{"text_encoder_bias": "all", "weight_decay": 0.4, "adamw_weight_decay_other_params": 0.01}
Rows from block 13 of the audio encoder of a small contrastive audio-text model, named by matrix and row number. Each number is 500 + 50 x the weight over its row's rms, rounded and kept within 0 to 999. All counts start at 0. Numbers have three digits each.
Before each channel's rows are labels from the 100 clips, of 14976, where the channel reaches its highest value: "peak on" is the class under the peak. Only what is clearly more common there than usual is listed. The data: melodies that start on their tonic, played by one synthesised instrument. In brackets: how many of the 100.
# c30: last pointwise conv (encoder.blocks.13.c3.0.weight, 192x192x1), inputs 0-191

peak on: A#2 (34)
c30.114:500578500500500500500500415416549500463526451418540423500500500558500542500412391500500500500415500500500436500570500500500500562500500544538574611500500589500500452573500448500461543441500419500464587500500443567600612500500500551500443500476556546500419565547449500500500403589500500573419621561500500521403500431547500397430500500500500424449500439500500500500436419500406550500500565500500591500449500426500500622500500500500593541580500585500500500500565500388500500500500548500462433500566500500500500500500419500500461421592500578430549556500449441432500500426559400448

peak on: D#5 (46); G3 (32)
c30.47:500406433500614486500521427436500500432447445500599551557500431405500563416470443500447479500500423533561552500500500500500500426402500531532500500566500451500500500540634500500561459471500500500500500614429500500523451533500552424404380418445621500500425500500528500540579568434462542441500531500404500500500592561500500444500465564500500435500500500500500618557565464539567500500555555580394500500574500531500500432436500500500500381500500574476500500500500466500457500500500500572447562420500625500500500571460442542500544500435417500500440471500459460500564500570398500447

peak on: C4 (93)
c30.78:500500445500400500434409500422430500453533500500411447500500500500423500544500430573458500433417539446500500586574500452500500500500500549500545453500500557435500432500500500446500549500388405500500500449466423557500500406500548403558586500500565437396437500556500538500500500500577458430630562500559544500500500500500556500555436396423500500500525500500500434424500453450500500500446451500500566500456546420500552500500500500500500436500500562598587599500500406422500500500452522585500570388500500500580500456500607500500500438421437604500500398500500552451500433500563606500

peak on: C4 (40)
c30.137:500500500419500403500568565392500500500500500544500453500553500500439409382500441500500425578597438584411500500569500500500500664500469500423500586500500500500550465591500500552500500447500628500500412500500536500500599601500500500500500500603500464500429433500595500500539601604500500540566500594500421461421459500443500500500551500597582500500444500566563422453629500500561400500500500563500465500564585500500500500500500432457500500409500500500500500500500500500500428500500500500500500500430500500434586500592398457500500556500439500500500441500500500500500584500500545402

peak on: D#5 (32)
c30.0:500441500500551500500500413613465500554500404500554500500613500557461427500500500409500500448500419555423392500562585603500403542500588500500500573456500500500500500500570500452500452566606500500500500500500500413434542500500500500500500500593500456535500500442444500432500584570500500500500500573500440612431575500407500500587569536500586500500467500500500500500500448384500568500500500428595556443500500461388457588500399500500446500500500551569500500500500500540500500561468500413500535500387500500500454587570398500601500597556500439571420500500500424500500500451420459500

peak on: E3 (37)
c30.180:416500552560529558531500500446575500500444500500500559566436500580453539539555500500425437425500576500611500500455532500382443500500500500410500500569468500424421500469442500563500500500500428579500539500581618460500547417500586445500519568500500468500500500500608500586384432546552444500561500415500609500430500597572500500500500595500500500500453500500500500418426570446500550500444500500597448500500500500500500500500449581447500500532500589500578500500543500594423576538570500583500577392500563500418500580464500500445455500500500500500500484500500500420649500500500575500

peak on: A#3 (26)
c30.129:500500500500500500500500500572500500430500500543500500500572500500500500442572500579456500544500500500468641424442427443500500411560573500500500500500500584500593500500500500597500500500552500500500410500583539500500551596567500500500500452418500560500500500500500500500406541647500500431500377438554619500500500500500500590618500613500500500500500500500500575500571500417582500577500372456500500500550400500425413430554400500416500500500500546431500564564500500436500500500500500500431579500465447454500500500590500542500500451428409500441449539411416552604459500500584500537

peak on: B3 (86)
c30.63:526434500500565500500500500500369565599569457500524421560559500500442500583500500500500500500500500454585471554558551500589421500569562537500429500500500500500464390566500500500465500500500500547500427500500500500659500500500500500500456543500414468534571446560557500500445566500422620500435500551430500500549389455500418500421421500428500500500500500589500571500554500500530542500546564500500500500458537627500465630500544500636570500500396448438500446500426571405500500434500398611500548500500500420541500622500500500427500500500456537500500500500500500500454549500470500576

peak on: A#4 (60); A#2 (34)
c30.96:500500500428418500500581500500454431500561500500500588458500500566500458571500450453445421500614422500500602500408500500500419500500562500500561500500431500595500500500540636500566500500569500436554500500500500500439500500439500500500500561425500430500540500458500500500500500500544500500364577500500575446500500458500500500544500596444557525542500632588500500500533601557500500447630433469380500520447584500500617500602500547500500500554581564500416579500500500500500500500606445447500500500500500398500500437436405456500500500500568500395424442561401500500462437500500500500

peak on: B3 (81)
c30.140:500500393536500500568500500423500625500579500434452552500500452444452500574577542540430500606500546500529500500500500537500500407561500500500451500456432433601500432500500500606555556433500500441586451500500500500622402500475500500578394550422434562556500415500500550408500454530500500434421500500500581500560428500500500562500500575500443500595427500500442429564500446455420450500446450500500500500555500500500500591439500558500601384500500544500430402500440500500500545500500412466578500500500500500456500597422562500461500434500500594500441500500500579565500583546500500500

peak on: D5 (36)
c30.65:500568550460580500566500500500500500500500500401500441500442451572462568456599466500401407549471500500500561434500564500468500542500500541572500555455500500500434550446403500559573500500401557533500500553500500416500400523461500536570539543420569500500500540500547596500500500500457440500438500579500500500500532500447500500576415500571577564438559592500464429559500568611500565433473442500500439500437559500592500500427500440445411500425616500500500500577500425500599540500554466448394500557540500565437466541451398500447500435592584500581500500500500500500500500458500594500

peak on: C4 (64)
c30.183:476441477546500530500403448444500455559500415421558438500500500603458500595440470572448500438382544500536500500465531500500500500386415500455500517557500500447458590500416466500500460500547589500500450426500463451500500408500500500433500500500500542570547453562441467500467454500500536500542500573579537500500500500444500580500500500500540500500445614500500441500500454540500448500387451500469449458562500589545500500393500500500500500456415532432423420500436500577446500500420432606500500500558463470500500396579532500574584436547536500596531457580454547544573639451391500500

peak on: E3 (36)
c30.172:500500462500564566467500591500589570593500569568500500559500500500548634531596435544540479500434452555500462500403404500500578500558383500580451500500500450500553500403552427439500500426500433429471500551500500500582500500500500575617452534500458500500500556500446446500451500500545529500500551570467561500500575543544438567595500500500528500500552393500500500574500500464500500544500500500535411544500584528621500500500500500500577424500500466500500500500456431574500460500500639500500500578500418500621452464428500500439458542500560563500454573561460500500470551595431404555

peak on: D6 (71)
c30.111:618556592597500500639500500532434561500428557432500456429500500444500500382604500500577500581500547500500582500548500393413500500500500500436500465500430444594500428449430429500500436500500564430500500441500579500532589500500500500545500500389500500500500500500500556500500500434500381500587500500457500500578457559422500500500500568389403441500500570475457500500436422500500500500449450500500500500500552500549500439415449440500424410594544451561406461500430500585431544539500500500500500454449500452500500500500614500500500426500500440500500500500434500385577500500500500444

peak on: A#2 (32); A#4 (31)
c30.189:569562500443500565432500408500420612500455500500500500500500500462540500458558500440500500444500552500431500500560545500500500500554500500500559444603500500566500500448556439500500500500442440410559575500539500565567425422500500548500426500500565468424429500500500500444390500500500500500500543500500600500554428500500500500500439620446414500465500500500500500500405500439500500442621500436543536500538609500556549569500500500593571562500500500562500412500500546452460500408422444500500615396500631436596500500406617500500552447500592583500439500500500561500563500546500500415

peak on: G3 (40); F#3 (31)
c30.40:500414500500500443442563500500500500443451500500500500441582555430591600593500411414500500530524586500429500500430500430500460450500535562574590420500500461500441500567500500445425540552500500500467468500441500500500567552465500426549500541500516500547582546452500536500500560548434556457423552500431429566500601500500500416417500409500500562414583471500619463418541500569500518576500500500455593539500458537439500500500551500575548500529500417446581500500500500500602417470500617536463500557540607500446500541537555500500452500450423534500500574500500500472451463500651542425

peak on: F#3 (29)
c30.66:500563500562539626500592500500500500405418436500563468500552500454500427500500549460436447440625454500500571500526533500500398456464397500500585500476448500542500439585571446578500545500500500441565500500500500432500580552587414500500500500550575524560437500461549565500500500500500546470500433500562500551560559546500500500500571500606500500420562459500542609567500450552500555587417569537500500500551535500500469500587500549578478417500466417500579500542428446500446455436558500500500500538500403500473397593568500409482437500456433500500500415500500454408500563500575555500

peak on: A#4 (28)
c30.26:500500593500585591543500500500558500541500562500466541461563500500569500431586420460581418447500467500500500567574582500500570500544559450446500500469500500382500500454565602525420500603449464444500500500500500564459500500500500444552466500500440420434428601410578500500500500500550409500375546500500619500600445500446545500536573428442454443564538550500433540500500572429500500500500500572500500614500587500455500500500443458594500542548500588461500500442444463500612500500500548500500553500547500456500500500437500500500500500500500500500420624595435500500456500468500427610

peak on: A#5 (33)
c30.153:454500573429441426540447500535500443544574552593500396439500559544500500500440424561449449445500436500423500559555500550452548430500567500500407500500563500633500562500535451500385543500556500440569529425500457500555500500385466572500476424427500500566424500500452552548500500570500500462500500419422447500500531398446500597500500558500466420557500572500603584500500441563579500500500556579445436533500546433579500471500500458409407553438533500397458500500547547500603467500450447535500568468500459566500500500586500500500500405500452500500500550500531500500542442547456500500

peak on: D5 (51); D3 (30)
c30.181:607580500571500500500564500500500500500621500561417631435555500500500500500500412500409424419500500473569500500500500500455500500500500500500500551440559500558500564500552500500437581420500500562500500445500500500500500500500411430500460500570500500557500580399576500563500440523413500417500500455500441466425500500607500500500567445561463441500500500500500500500500500367567500500590500439407500388432500547598500500500500500500569500500429557563458573500500500500500500500579500426500399604425461556560588429433500500500500403500663500500484500500568445500500416578500500500

peak on: F#3 (77)
c30.69:500500550500500471601500545500436396611433405575453544500558428547400405433500500428585500500500434500422500500465551500540596500440500597464500548538409563500428421500444458500408571500500431500500500500500500500500500554500411500500500500500500549425500439450408572500500500416466500500500500500500391500500500596587432500451500447500434500500500500459582500579500500599452485500500500500500424500500599413500571500424500500568500543467391419500500450500533471615500500500500566500500562500500500500500500500477478419558579443539500500500500461500569444605425430443620530559

peak on: B5 (30); B2 (27)
c30.100:554553425500397500500500551500582500500526500500500500424404614500444573420416468557541473500500429500560436500500500536440500500551500437549456585473575500462420500500470552455500378559500500435562500500626538500604500500500554500548575500579571500561549500438500500500421553550593595500500461500500446500601573500500415548500593500500500500500500605500500541500500500500500500538500500500500582419500561408500430500500526500500406500500500547459500457500500385424568462550500582574476500577544500595545588500500434500500584533500500425500500500500594563400415559442500500500

peak on: A#2 (48); A#4 (41)
c30.187:581500585500436574442394592557451560500500500412500595451500436500568500539500500500531500444539450550403550445500500500433454550415575591547500453593445550578549500500500625587500466550577500449623544500546433431543544408560500500435500500500500568500437500500500500588567500500416500456542500500438500580585458500454500545500412500500500500578500500561405500500462571500475500500604436450500500500429556500598500539500598533500446500554500500500500500500545462450500561584457500500389500466500594444443500500500500500532391500473500500421500462500559500443563552445500500468

peak on: A#2 (48); A#4 (32)
c30.106:431452466568427457500500500500500500430500413458500500500500500500452554500422548524500500408500500559500500575500443500610433500399447500500500566571536557455500500500577590421500586559459411500500603500552500403560597500500500579500500500500438553456500446456500423588500429500565500500500600500442458554568500424578422533500446500471562540447500637570500584432419500500500500500545443557430425500446500563542447500500441560445450500557469500427500393583500555500500551450500500500500554453536577441500554500500500401500398414564500500500500474566500500578500455587500500500

peak on: B5 (52)
c30.70:500448580500447578576500500500442448390414500500562500562585571427500500500500542500594500500419500445458411436500462500469417500436543500470500437565452537442533582500500433437469448589500399500500543556555500399559408454533500500500475574596500500452566563615538546500500568450440500539500500421420445500500548500443500438576500500500500439436500500500540540500544500460500602500500500454588532500602532500500500500500543500500437500619541578437500586544500500500545500500500441454543447500547578500500500500438500541422406468500500500428600430500542449500404572555410448500

peak on: A#3 (30)
c30.79:500500433500500500500532500624500551500500500500440583579500555543500500500500500500500500595433500452612500500500500500500421573500448500500500581439393600444425561500426538596500612418500386500500500551452468500500500543457584500500500575500430500410439500500500500436564544439500500500462420500449466422500437451500500571589558500500500500444436543547500500500424552500406500500451500451500539500500500500438500500500562500500548500500594500397552575544402582468413441500417566500500568500416577457545500604500590500500500500558500500500500412500606500546500500438580607576

peak on: E3 (70)
c30.108:500459500555500500500577532568581500533415500500500500500500500550439548572593462552500500500500439500500500550500547500537441582500500453566500579500500500566528530457500500500452432574596500444500500500500500500500500500530500500500460567454500433500448581500500500562444500500598451500542500427500565574500381563500500500500500596500500500500403500500422539500500500638587547564390637436500596500574500570500500463556500500500500461500500423500500607439426500500414500644500500555500604445587548432500500500500500500460500435435392617431589500500458500500573611441500448500

peak on: F3 (37); A3 (29)
c30.34:500500549403454500500500500561500469500693436500500447459522500500582500500457422500589414500390439500500533401596455500541595609500500500543408548500500500585500500500500464566451467437461500535500500500417594500426472500500437536500500500500420442541462500463551521586500500447500500500500457552550555500569455500471500416466455500418442561539531546552500500500462500500500500640571553438500538500444500500500500500500465595576441500446530500421467455461482431556423500500500500500451458453500500500582436456500601500500443500424500544629566570560468587581558500539599500500

peak on: C#5 (31); C#3 (30)
c30.179:500500484500561500475529500500500560570465500399553538541500500500500463500582428500552410500500594558573500428587554500500500580450442500500437581420403500500429500531455500472500500500445599403500500500446500446543500500500615588595428614500500500500556550500575500415573500500500500500500406406500619591500500441500500613573500500427500500500437500546500500617445500500376431500500404573500500568551455463500529500436500500500560551546500572500447500500429500593500500457500570436446500500500430500500470500555500500500434500500500500500596535469500500500447500500396449633

peak on: D#4 (49); D#6 (31)
c30.17:500500500500500500409500500538450500453607563583500579500556500443500438560500583500500467546441500500622424416563500500618500564428500500436393500417500434500464438500442500590500534500584500500500500500440500436500500462500500462500500500562419581561500543500500460430649427500500500548500542500500500565562425500454539441500442588445552500500500500500428500500566500500421453500534500570471500568547579432500425467500500471500532457500500500500500436500419500500500500627500558427462500578605500554500500500500572624426557442438456454500500500456431429375500500500595532574

peak on: E3 (66)
c30.29:448500500442448446500500421576453500549458500444500500587549500424500500587598563500500500456500573500500563542500457500500418636541445467500500467500500447500461500500500445565426500500574402500397500500500500455500564546500500500574500500551436415440424500543500500396539440558558613500643500500538500554533451558456532432454500606562500500570448431500500500500413399559500500479500432457500445414500500500550500451500449500462583500500500500416411598500534500500582452500538562456648500500580570500500500464575446578500500432500468500500552428500568452448500536500426500458

peak on: D5 (78)
c30.72:633580500500416432430647443435500500448561500500566500555578500500559428600577416547571500500500574500541433459454500460500459500500452550500500566452536441381583554500500500579500500461500500500500523530500500586447500500500452455500446553536500500453573440427449396500500500500500574500560500500431500547615604500500500500467448500500500500500465500452500466500443500500596500524574566565461536500500500421500409500466554500500452500429500500458416500500476559500554500500500549548558500500543434543432467500614442549558397500500571564575566544563600570424500500468566550561

peak on: A#2 (43)
c30.125:440580454478500500500615500500500500500500561443500500443557500550500500500574469396500417500562500500559545500500500572500500368500435488500500594573435500500529500500527573500500450500500500586593613500500562500567500446455500565466500600399628500417500500414500570500444500402569395426500560500457500500589500500534500462500552500500544383600547569566548553460417500500530500500600500500500500550439553500500588500500500532500421434500500500500500500500438543439500458453500500500565429438500581500500403601458500452500500500448500614500500500500500500500500602537388420500

peak on: B4 (59)
c30.39:500500500614500500500436541412500500578500500500500500447440500594422546500500500500500552500500550434500500437446500500453500548500500610553450500447500596579500500500563571500467500548500500598500448500586500463596500568500443500500500416440500500500576500500555420500451500500500423500427468500537567500500547405668500549500500600500434689500546500381500500542445429500500581552597542500500444539500438565578500405500500547557500500500500500500406500500554500500500500605500500454476575423434475571500500500500500582573500500500500588500500574500567422581564500449500549500

peak on: D#5 (43)
c30.154:553470458500500431500423500566500500500500458424500500631500500592539389500500500500500500500500526500558500500545444472553451445534500500500562500500500584500500438461575466500500500439535500441500443500596579500452500500500574500420564500500558450631500438500500500419551580543500500500461448500500500500430500500415500500606607370610500567500500500500500541614444587397500631500500500500500562500500500500500470598500500500458500500571500409425441447427500500500424500500500418560540500500500551500500500551565500552437500631573500440500500500500473554500395500642540600544

peak on: D3 (65)
c30.146:556603410554500581500596445448555577500500500500500500562447537414500380500500529500471545500542500434549452500537500614411500500556546420500445500500587500500446500500535500500428417500565447561633500500500618500500500500500377500500465500500500500500602551558570578500551500608398500568530592500424500500448500551500500559445539430610500559500500551500562500500500577464500606422446561500500536500500500440500500576500560429607559424591407500500469470390565457500500500500500500463407447500500500500500500453500500450577500500500563500500500500556549500535500500500500558443

peak on: A#3 (47)
c30.165:575552525500477616500559500500500500421500500547595570500597446587403535564430500442567552557453554500540531500457541539500573500500484500500561500452580500500500500500500423579500500535416500500500500500500500441597533500500500500500500500500500500459552500500500419399468524500462500584500555530500453500568500486453426602455500500468537500569454444500387500459500500434500500500538500540580500441467500500500500464564500479422413500617453500539500568500572419500550500557475545500528444419423456470500442500727446439500573500548412500619500500642500500500500563580500556500

peak on: B5 (49)
c30.134:554443500561419446605581446500598393500500459556454464500427500435500500642605500500500500500571561500542500434547598500500500500545431426602500500500500500429500442454500500565455549500430444500440500500593544500500500567464500429470533500500557453540500548500500500538441500439500500471500500500500447444500571463448500437500437437559554500545570571592500500500469500538500461500453416396500500590500469397500537500452500500569537500500500500500500550500600486500500500500500528575500500673500450560465623441500500500500500500456474385396500500500572553500450455500361428540

peak on: B4 (54)
c30.177:446441500563615450500500438500500468568456500407437500500555500500407596500608548500459560530500500500420500459500500500500500500500405563424500500500500595500500562500500500500500555550563460585500500500500550452582500500444447406500500405500500582421500500440453549500411455584500539500442500500594500454386466500500500537433500500500447500500559500632500649563500500500500500500575428564533500413539432452585500461427500500500500554381500633389500500441441440531561500398450500500410500500549500459578500500500462402500500500500500569540500500451549500533500471575458500534

peak on: F3 (58)
c30.53:607500600500545500602500577500587500500500607500500500500500500399568500500550500500500589421500500552594500444405500500500500460567500500500500500533500500500500428413500546547500500500500394568413500386500500565542458423500609662580442500429500500545500550500531598500500500500438500587594500562500500500610578431500500500500500500432500500419500412500434584500500500375443582500549500500500500458459500607500500500500565500430500500536500500500500500428500541549431425452514471500595500541383558435500500544418554435500500500500564500416459457500444500500500500500500500438

peak on: D3 (80)
c30.178:440500500466606396500500574500500449439434406427500431555500563500440500500601552555413416567565500500500565600453500416500500542500609573500544500500500620500458500500422552458500500428500406500500500464418500532500500500500500500548500500446500452500500600500451548500500500500500514500500500500500500500586628500500500542500562500500382621569500500434500457500628500431436500500500500550500439500444558500500621500435658449500500500500500431500445625500593500621448500500463500500559442500601582500500500410463500451500500500500500500526500500500500500541557500500500500581

peak on: D5 (35)
c30.117:588500554533500500569414500500615500573623500500500530500500438414500500587586500500588411500500450500580575500431500500500406438500562500500462500500500434500566462500500572592565500551500500397500500500500434500584500558500442448588500587500560421500542437500427553602500549500500500446445500500500500500500466500599618500500500500500500500394500440432415500587413500557405433500568500555500429500500420607500500500500500500500500500500536500450500574500500570423500414475500446500549500500500429602547446500430597500500500432500579581393500500500500441583500500500541500500

peak on: D5 (36); D3 (33)
c30.41:500500500542452535500500500500451466500500567500500452500435401500566441385449598445500500500430500544459444500500404431500500500500457543416500452540500500464500500418500461454500547500546529534575578500500500500500406468427500500500500500548397500500548500558537556550500500500552558500500500594500500500429645500461500500565601500388500500500500500500549435428500519557415521444500500500500559463415500594445568500500599599500500500500500500500500587455500500450426500446584580582534544574500500607500444453500422500500500549555632500500596500640500500500500582573500624594

peak on: E3 (56)
c30.1:571531500446500592500535382565500500500500500500500500607500500500500500569500500500417500573500560500500559500500599437422500597550436401500500500500558500500500500500500500399410455585500500424500500425500422500441633500574600606500464557500401500500426500500500500444587449551500575500500500464574500584609500500500500419575500500413500500576561500500500554500426500500500500551432500500500550407500500451500500500613500500401500439421500610578500500446419440429500574500500500500500500448584500500452500500458563500500535413500460529500378500427500500442548500460419500547

peak on: C4 (48)
c30.12:500500500429500454471450562500538558534569440436500500559543469500500500552500542534465500500500557500422500625538500500409440587500500536549456617500500500469500500546405404500500500500435500500560536394500500553609500440500530440500578500537586569500606582541433500500456500550586500613545595500575452500459500434500465500585500500573576461500500500424500500500535500453541500500500500500582437500500500500560443524427500563500439424500442421597500576590500573469389426399500438597500411500500500500584438500442449439441594457448550470500500500540563556543530500540500500500

peak on: A#2 (39)
c30.144:467477500444500582500500429500500437500500500586561544500451500500610420500434500609500448500500569500554500576591549526500500411500500583550500583431500500500551500500500569619500409500500500500500428500500500500601500500500462500453534500448500500500500500463500428500443500500576456447500602451500455500500440500444500453500411438500467557578431500557500637453449500553451554541500451561500500531500424556537500500461500500393441435592500384417565576558500412551460592573427569500544415528500500445500544585565500571427425430500427500500500531500500396500582500500461549451

peak on: C4 (70)
c30.11:500442392500500500500607434440500500437500500500572443500500500500392500500453500403634500500417500500441500500560565419500413500500574500435601423432500441421428500500424500500564500500500598592500500500449500500500556500500500500500500500500500430500500500500422500394500408599431500500500500500597500404541556500443416601400545500500500500573500500404500500500411500500500500500500500500500456500500500594500455500500500500608500562500500412500500500587500548569444540500500541500460422500599431600500500500571604563500500392583500500500500500615500423500500432500500500574

peak on: F#3 (27)
c30.24:545533500464500500500410451500500563500500500500430543500526500445615500538436500500500463434469425500583560500568550404500500500500500564500536432500500500577500500500500500451432440500500412533447565567500500500500438500500555551534417593451536500446441500500567563445462602416500500500433426500500460500416456558500528500537577500500500409500500576597500446557449563546421500431500500546549500576430500570441500454500500444584548555500500429500597548537430500587596500442500500565440500431432500500401550448561500581500500543448500500430500673574500567464500548570601500450

peak on: F#3 (64)
c30.128:500500375500500500563500417500500464413430500435534548500500581500469590456602383500500500552500500439458580500500500546552500449500599500500500500500409577474554438409500500445500570425500470434500560557500587500441500500413452500500540500500500592433540500433500500432550405500500548500500500434446500602545500500423540441543500500449500500551601500427572410423430439402544500570442440500500450432500500449500500500500424453574500500433465500500500500547602500540575500500467541500500500500500535557457500589500626500500553445470413500561500459457562500500588500555642500500

peak on: B5 (31)
c30.143:500500576593500500428500500437569500500451410500500552397500430500549421419500500425500454500500561574500448601439616447436457500582500500500500500500544500542561467500500500530539602543460500500500500455500413500555500500500500500433609411639500589500428551500500541500500536500500500500466450500500500425500444500500553500608500409436440413433558441559500500500500438554500449500543500571500500629596500549500408500407500500572500500500500500415500500500398500500451448500500500500500500616500581500536550440500543577500500500605418396430536550500500526500538500561422579500

peak on: F3 (58)
c30.176:566500500500500555500500500500469500453607500500500396500554500500451500500415446500500394500578500500500500448500402500500500587500500445578500430500500424573500558440500423500545551456500500500444500568500607500500500500597500500395611573500418549500500573500437447500500413419558500576500500447562500536606500500500500456500551581427417459571500600500560555500550460500500500500566555500472572452552608500450463476500548571563500457461500391594443434500444500500560500461500578553500500434424626500500500456500402437450500373545474500500500500500550410419500500500439500500

peak on: E3 (86)
c30.25:438441540434500500465500500500641451590408500432500420500500500500500562500439424580500439500500500500430500450500500500475500500395500550500419439500524500500550500500552585500462500500500500441500500500430500429532500469551549553500422570460425500614420500500500531500500420500500500551657500563500441500579448641500500452500500408449447500500430500545548500500417414500463437500500500500590500455500611500553500500534500500536500425425392661410540500500500425500500500500575500500500500500589500565418500426575555500500500418446500597435500500500500500458555541500500500596

peak on: F3 (63)
c30.52:438456500461500500578500500500583500560417543500561575500568500462463500500500500535500500389500500500500500396500500561436593500445500500608500500562500521500500500500426396500442548500500500556398500500500611500500500500500500500500640636460628444442500580500567574500500500434500500455624500500607500500500500500500463500500500500435500427500500500500550546500544500500500500500500500466668500565500588500500500452500500500380549500500500392500500500417500500500407500500697500455556449500500450500416500500433500500500500574500500602500500553592500500500424572500415500500

peak on: D3 (74)
c30.118:535500500500405438500500500500500500435444500546417550500537500500457556500500555555466525500500500578500594500500563500500470551411552449500500500419438500572554461500500500419558500457584445582616500500500500494500500427558456500575556526500563581500608500580593404500587563557438500500554500500500545453432436432448578441411500550514407500500548500500564445500445500500447500500500500500541500604548500464500576500450632500471454500500500500618500606581550553436500566500389500440500500500500457500500500563500500560533438381545500414500500391500542536554619500500500535576

peak on: F#3 (30)
c30.98:500448552558500560500500500420500500429433500500431500500573500561439530457451426500500471553597544500418437434500500549554605500557461557500500500552500541557457454543536448500439500550500500461430500569500426452562420592439546597438500500396546500576500500417500500540536561449432443500500500540410500425470500500500500575500430500533570500500457500544438500453553450500469383601405500500579430500500541421461500500549500548500500464569446500437553500500611500484500600461429577587547615500500500500432500596580500500580547547500500443500596500500565500462500500500574593459

peak on: A#3 (30)
c30.37:591536551500500587427500455443500590399455539467605563449544500500500500500431500576500500500500557500500601596438446562438500439435443413419612500429500500500481500500599422547552500500500500500451547500563500477572414548424426500500435500500500412465453423500500500411598500553587548500500440500500500500451500446447500500500500500542500500500500463500449437546546500500577500593500427500500537464500546609500409500538500500408568432583442500500500414441433500586500573500500442500422574472458500500580461424570536543428426500500428554500500500500532500601463500580535500552

peak on: B4 (29)
c30.166:621500500575500571447422500398453500401549500500500500500500413500500441500430435452500530569500534556430434564460541449524500500471465500500548500578589427454500500574500562500500596448455500500500543535500500432432500393500500529409534469500459557500500500571500500500451435441584500459539500500577543500437560500500500461500567447500500584439538546574519550412590373500500464500500500500500500500419583578525419539500438610500537500500451599599425500500500500500553467570555500500500534500500610561583428531441500533500500608569500500547458422408500500439458448445593500500

peak on: D6 (26)
c30.130:500443500462563500427544500500562500500582591575500538578500579402422535568500564431571500433500535579500565561452500412470469445500500432500585593500566419500500459544538559638500443549575544500445500500500426500500500500500479565500500500500601500548500500415409500454500443500550445435584500500436467500560500543500500434569419447500500500411430500464452438435451500500500500500500500500500500500574500543441548557500500415500500556393417417500500582582448593587500410500500500500500500441500554500586433407420500500438500500500582561420500500500553500463464500392500500500

peak on: F3 (71)
c30.149:500403439463621447461452500571365500500500451500408500449500500565531462500548500500538500455552500432500500446575602500413500544500580500601451500500543500530567500500500449500388500615500574552448570434500500500455500500462500457469500500476450416538427500500560538555593500424438579410500500500500442436553500500548500443455500500500543566500569547570500548570450388500500500500500452500500500500424587448500408454500500500500461500500423397500500500500532500569393568584500500500500398379500500500500500611472585500500449500462500585547500500471588552451500599500500559462

peak on: D3 (51); D5 (34)
c30.90:500500500500500545500500500555541500500500500537500500500399500537381378500386430553500500575500565500500500500427563500437500413553462500500580566500565446500627500561500500400500500500573394429500416458500500444500500500500500500500537500564437500500580462500500500500500461500500531602420537500618500500500627500560549500500500436568552500442383461500402500455582500373500580411500500500456500585440552393500436542445500500500567428500525500500452500500500500500500500500569436500500366588500410559500408500500429556556500500500500500500579500500500588444571453500500500546